A small class-conditioned image diffusion model, trained from scratch: norm groupnorm, trained on reaction-diffusion patterns (Gray-Scott).
Rows from block 5 of a small class-conditioned image diffusion model, named by matrix and row number. Rows with one number belong to one channel. Each number is 50 + 15 x the weight over its row's rms, rounded and kept within 0 to 99. All counts start at 0.
Before each channel's rows are labels from the 100 images, of 14976 (inputs lightly noised), where the channel reaches its highest value: "strongest on" is what is common among them; "colour at peak" is the nearest of a few named colours to the mean colour under the peak. Only what is clearly more common there than usual is listed. The data: reaction-diffusion patterns (Gray-Scott).
# convs0: first 3x3 conv (model.enc.2.1.convs.0.weight, 128x128x3x3, standardized in use, each kernel summed), inputs 0-63
# convs1: second 3x3 conv (model.enc.2.1.convs.1.weight, 128x128x3x3, standardized in use, transposed, each kernel summed), outputs 0-63

strongest on: embossed; feed 0.078 kill 0.061
colour at peak: black
convs0.72:40 69 39 42 45 48 47 50 33 40 33 46 36 56 69 54 61 77 57 48 36 39 54 35 23 87 46 63 21 52 58 53 61 38 37 26 35 57 46 70 44 51 37 44 31 52 73 47 42 50 47 39 42 75 42 77 68 47 46 29 45 53 73 28
convs1.72:55 49 50 67 43 17 08 39 31 59 55 50 64 52 48 84 52 70 51 47 39 50 47 47 24 48 28 53 45 74 55 49 49 64 52 33 47 34 59 56 53 54 53 58 64 46 78 43 56 22 28 50 54 50 43 21 42 59 41 44 34 60 46 51

strongest on: embossed; pastel
colour at peak: grey
convs0.23:50 50 61 32 57 45 30 36 64 57 42 58 35 40 43 49 42 69 52 48 02 36 33 44 40 35 02 36 31 66 50 44 61 61 45 70 45 33 57 26 51 34 48 44 55 53 20 31 59 44 30 64 46 71 62 57 53 40 46 44 51 48 50 53
convs1.23:43 42 36 58 49 56 40 43 58 44 38 51 40 49 47 70 51 50 32 35 44 48 44 53 80 38 71 75 63 54 58 63 71 72 56 34 22 40 50 80 53 79 49 57 60 31 48 47 69 50 39 48 61 45 16 62 63 49 55 43 39 49 54 52

strongest on: feed 0.078 kill 0.061; grey
colour at peak: grey
convs0.31:44 44 46 39 71 68 71 56 63 55 51 43 43 32 47 68 55 46 75 44 15 38 02 56 34 60 25 64 26 74 48 32 62 31 41 38 24 33 45 41 68 36 37 48 37 58 46 35 58 64 54 51 48 38 62 41 38 41 43 48 31 50 34 60
convs1.31:51 67 64 24 53 71 56 58 77 85 45 46 38 49 29 56 38 70 24 99 54 56 48 32 38 70 63 61 45 43 37 50 58 45 55 71 40 37 30 37 41 43 51 43 53 38 32 51 24 66 82 47 33 53 29 66 57 48 37 49 86 56 50 48

strongest on: pastel
colour at peak: white
convs0.25:57 52 62 33 79 47 41 33 42 32 32 51 43 34 46 54 66 66 55 36 58 40 64 40 53 76 57 26 51 54 51 62 50 50 53 56 48 54 56 41 52 45 25 56 71 57 64 57 70 42 30 89 32 75 85 71 34 00 09 41 67 36 35 31
convs1.25:38 54 24 70 61 46 59 50 39 26 61 50 57 54 49 41 62 28 76 39 57 49 57 49 40 42 50 50 47 82 39 52 31 81 50 13 80 65 41 68 52 53 25 68 73 61 54 52 50 57 47 54 95 46 46 51 53 61 84 55 52 52 58 52

strongest on: embossed; pastel; grey
colour at peak: grey; pink
convs0.70:59 46 59 29 50 01 20 32 21 61 51 45 33 56 32 33 60 53 59 77 30 56 85 52 38 58 44 50 53 61 49 59 56 47 51 63 43 44 43 29 41 39 51 28 64 36 18 52 43 15 30 63 21 49 53 46 57 45 35 50 56 43 51 52
convs1.70:51 59 68 54 63 69 63 54 45 39 61 49 86 48 43 12 40 50 58 87 54 52 47 29 47 56 35 57 41 55 68 55 34 53 48 40 79 72 76 80 44 67 27 62 32 79 70 46 47 36 38 56 54 47 99 51 68 28 66 47 69 52 50 45

strongest on: pastel
colour at peak: grey; pink
convs0.87:59 37 63 39 45 48 54 30 35 32 44 42 31 33 23 35 66 47 47 55 55 31 61 39 57 69 54 53 56 66 82 63 49 37 46 56 49 50 44 18 45 53 63 62 57 30 56 62 40 47 71 63 51 74 23 75 27 40 41 20 58 19 20 47
convs1.87:43 48 12 69 61 54 56 47 50 35 51 51 57 48 47 44 56 32 68 42 47 49 38 49 32 42 42 52 47 83 51 50 34 78 52 27 93 54 40 67 50 49 21 74 72 59 42 50 60 57 45 45 97 61 45 53 49 68 76 51 51 50 46 47

strongest on: pastel
colour at peak: white; pink
convs0.54:63 61 65 50 44 60 49 56 55 49 60 58 67 53 70 49 58 60 34 35 34 41 55 42 41 74 20 41 27 36 57 37 48 40 62 58 45 51 64 65 24 54 50 51 69 61 62 48 64 53 38 62 76 69 40 72 71 44 12 25 78 14 64 28
convs1.54:47 55 26 53 52 56 69 57 46 36 52 48 50 54 56 48 52 43 73 26 63 43 53 58 72 30 75 47 54 83 44 54 48 76 50 28 77 53 31 64 50 62 21 72 59 47 45 51 55 59 50 52 99 43 42 49 53 71 67 47 50 49 56 57

strongest on: pastel
colour at peak: grey
convs0.93:38 62 47 56 57 67 74 57 57 43 47 48 46 22 45 44 54 48 69 43 54 37 30 39 34 42 53 63 57 86 67 36 64 29 56 53 41 47 45 60 92 45 47 55 24 63 58 54 57 55 56 36 66 26 41 47 48 49 64 54 45 55 54 63
convs1.93:48 55 56 25 44 69 46 54 71 85 44 48 52 48 46 66 44 84 38 50 45 52 46 38 42 47 53 39 51 47 40 59 57 16 50 88 53 18 47 21 41 30 84 20 52 25 42 54 33 56 47 48 51 53 46 57 53 47 11 52 46 53 46 52

strongest on: pastel
colour at peak: grey
convs0.55:49 51 48 53 43 46 45 47 63 39 42 45 36 72 59 56 45 29 33 52 62 39 63 54 64 09 60 51 65 39 21 36 35 41 44 49 52 47 52 45 15 46 66 64 56 59 25 44 47 52 27 38 49 81 53 22 43 93 88 52 35 69 34 51
convs1.55:51 60 43 22 46 60 66 51 39 51 49 53 53 56 54 77 48 11 43 63 23 53 46 53 71 60 43 68 46 48 62 42 53 48 51 56 42 48 61 27 55 63 47 48 50 43 59 46 41 23 77 42 09 64 59 46 41 02 55 49 44 48 46 40

strongest on: feed 0.078 kill 0.061; grey
colour at peak: grey
convs0.99:43 50 46 44 65 61 76 62 50 44 36 46 46 21 26 59 51 20 72 45 13 55 31 60 45 49 19 74 26 62 42 31 60 39 54 44 48 29 44 24 74 48 73 68 43 51 38 46 57 58 60 50 63 66 54 34 32 47 57 47 52 63 15 58
convs1.99:46 59 55 43 62 65 60 54 79 66 41 47 32 51 53 61 38 39 29 53 45 54 42 42 44 43 48 48 45 51 05 54 53 53 51 74 33 31 42 53 44 46 71 46 72 28 15 53 34 57 75 48 36 50 07 59 64 72 36 39 70 62 51 53

strongest on: feed 0.078 kill 0.061
colour at peak: grey
convs0.45:29 49 42 43 56 38 59 47 40 26 55 51 54 30 41 64 46 33 58 65 26 67 88 53 62 15 51 40 63 60 56 60 38 48 52 37 58 57 53 34 58 48 37 29 40 41 30 59 35 31 67 28 38 73 79 34 90 70 57 66 34 78 20 79
convs1.45:75 46 54 53 60 37 58 51 48 52 38 50 77 27 52 70 52 45 66 04 33 53 24 70 47 42 73 28 50 46 44 42 60 50 45 61 89 41 44 66 52 40 44 34 48 33 45 46 71 47 36 57 62 45 43 43 35 54 50 57 23 31 19 45

strongest on: embossed; pastel; feed 0.03 kill 0.062; setting: feed 0.026 kill 0.059
colour at peak: grey
convs0.63:57 44 72 38 45 24 28 32 44 20 32 63 43 41 61 40 58 54 49 64 55 56 93 64 45 54 46 33 64 64 52 67 51 72 52 56 66 57 71 77 40 46 66 53 68 78 52 55 30 28 30 46 65 66 33 43 50 49 45 61 66 68 56 64
convs1.63:75 68 50 45 75 56 43 32 23 15 69 59 37 58 80 51 54 32 61 36 52 51 66 57 46 41 35 65 47 34 63 47 23 45 54 40 32 64 55 09 58 49 55 56 38 51 51 47 55 54 37 43 63 43 71 21 30 66 49 59 33 41 61 64

strongest on: embossed; pastel; feed 0.026 kill 0.059; setting: feed 0.03 kill 0.062
colour at peak: grey
convs0.91:56 29 55 46 58 54 43 48 59 38 46 51 33 65 63 75 46 49 41 41 61 40 38 46 52 14 39 34 61 41 26 37 45 51 54 37 28 44 55 65 57 46 57 68 57 73 34 43 48 60 32 42 53 54 52 30 12 59 69 51 32 38 33 40
convs1.91:39 77 35 38 51 48 68 56 43 50 51 47 48 21 49 86 54 31 64 48 61 59 47 53 61 47 44 56 54 50 52 49 43 55 45 41 45 32 34 28 44 49 47 41 68 31 56 52 47 35 62 56 25 44 40 56 47 29 61 52 44 60 15 55

strongest on: embossed; stretched; dark
colour at peak: black
convs0.16:62 42 64 27 50 30 56 34 47 14 29 59 40 64 46 52 56 48 58 65 38 49 69 59 57 69 50 52 44 73 31 43 65 38 54 49 46 74 66 81 83 41 36 47 60 79 51 52 67 30 24 67 51 71 63 64 54 36 32 42 59 42 76 48
convs1.16:47 84 30 62 62 49 40 50 50 34 56 53 44 54 67 83 28 60 40 50 51 49 49 54 46 28 39 44 62 20 11 42 47 40 51 50 41 35 25 34 49 39 64 17 25 31 14 53 54 73 57 47 67 47 55 86 63 62 45 62 49 50 54 52

strongest on: pastel; grey
colour at peak: white; pink
convs0.52:61 57 59 62 39 63 52 60 57 51 53 56 71 54 71 39 57 37 41 42 32 42 51 52 43 74 25 54 37 37 56 26 56 36 51 58 44 57 56 65 21 56 46 51 65 50 73 49 55 58 41 63 72 70 25 83 78 48 31 16 81 02 61 34
convs1.52:48 47 25 62 58 52 60 52 48 34 45 51 48 50 52 51 53 36 77 25 42 49 41 63 49 30 58 44 56 82 41 54 47 74 51 20 78 42 29 69 48 55 32 69 61 45 40 51 61 58 46 49 99 49 40 46 52 76 69 48 52 53 47 49

strongest on: grey
colour at peak: grey
convs0.32:57 69 53 25 48 29 34 45 42 34 21 45 55 40 28 31 58 36 46 55 42 34 45 53 41 37 25 79 37 41 37 30 66 44 46 19 25 26 44 30 31 48 70 67 63 34 58 36 24 44 66 81 53 57 25 54 43 61 35 32 53 29 40 60
convs1.32:50 46 46 41 71 84 63 44 57 57 51 53 74 49 45 35 55 21 63 64 52 50 55 54 93 44 79 56 50 86 67 41 36 44 51 31 80 70 63 54 43 36 24 56 55 76 40 50 61 57 51 50 59 51 55 70 54 22 67 41 55 51 51 47

strongest on: embossed; pastel; feed 0.026 kill 0.055
colour at peak: grey
convs0.121:51 38 49 54 51 54 53 46 39 59 52 32 34 54 39 43 56 44 46 59 67 54 34 39 64 66 63 63 66 50 55 36 43 43 38 61 49 59 27 19 51 50 33 52 48 25 56 48 36 47 38 56 12 67 62 57 54 40 64 59 57 50 61 53
convs1.121:39 32 36 51 43 32 78 42 30 37 50 50 59 45 45 20 48 44 67 62 61 50 50 44 35 68 49 56 52 48 64 45 52 53 45 31 58 80 75 69 50 48 41 79 38 70 65 49 34 52 83 44 54 52 99 61 46 21 51 52 41 48 43 48

strongest on: pastel; feed 0.018 kill 0.051
colour at peak: white; pink
convs0.88:63 71 61 51 55 59 58 55 52 48 48 58 55 21 54 62 65 81 44 39 45 23 40 36 39 76 33 60 22 30 42 65 53 46 62 54 46 62 69 62 03 50 39 58 68 56 69 52 64 53 53 74 56 52 41 47 57 41 36 24 75 31 55 24
convs1.88:58 82 38 55 53 45 58 65 44 20 70 52 40 61 65 55 57 38 64 44 57 48 50 52 61 45 63 53 53 45 43 48 48 73 48 41 56 59 47 82 49 77 32 71 45 41 72 49 42 50 59 51 70 46 42 40 50 68 62 50 56 48 55 52

strongest on: grey; pastel; feed 0.078 kill 0.061
colour at peak: grey
convs0.24:46 39 43 36 63 69 68 41 50 61 57 47 27 59 41 56 61 69 61 23 48 57 00 50 55 68 43 44 54 61 34 31 51 38 54 59 27 49 54 51 29 45 23 52 47 48 48 52 34 62 41 61 37 58 63 63 28 45 58 37 44 37 35 56
convs1.24:19 63 36 33 68 64 81 64 53 61 44 49 61 67 66 37 39 74 51 58 53 48 50 41 55 43 59 14 41 40 38 37 35 56 56 34 42 62 43 45 59 45 34 56 59 58 43 49 47 57 83 53 45 46 68 51 64 10 56 41 47 51 71 51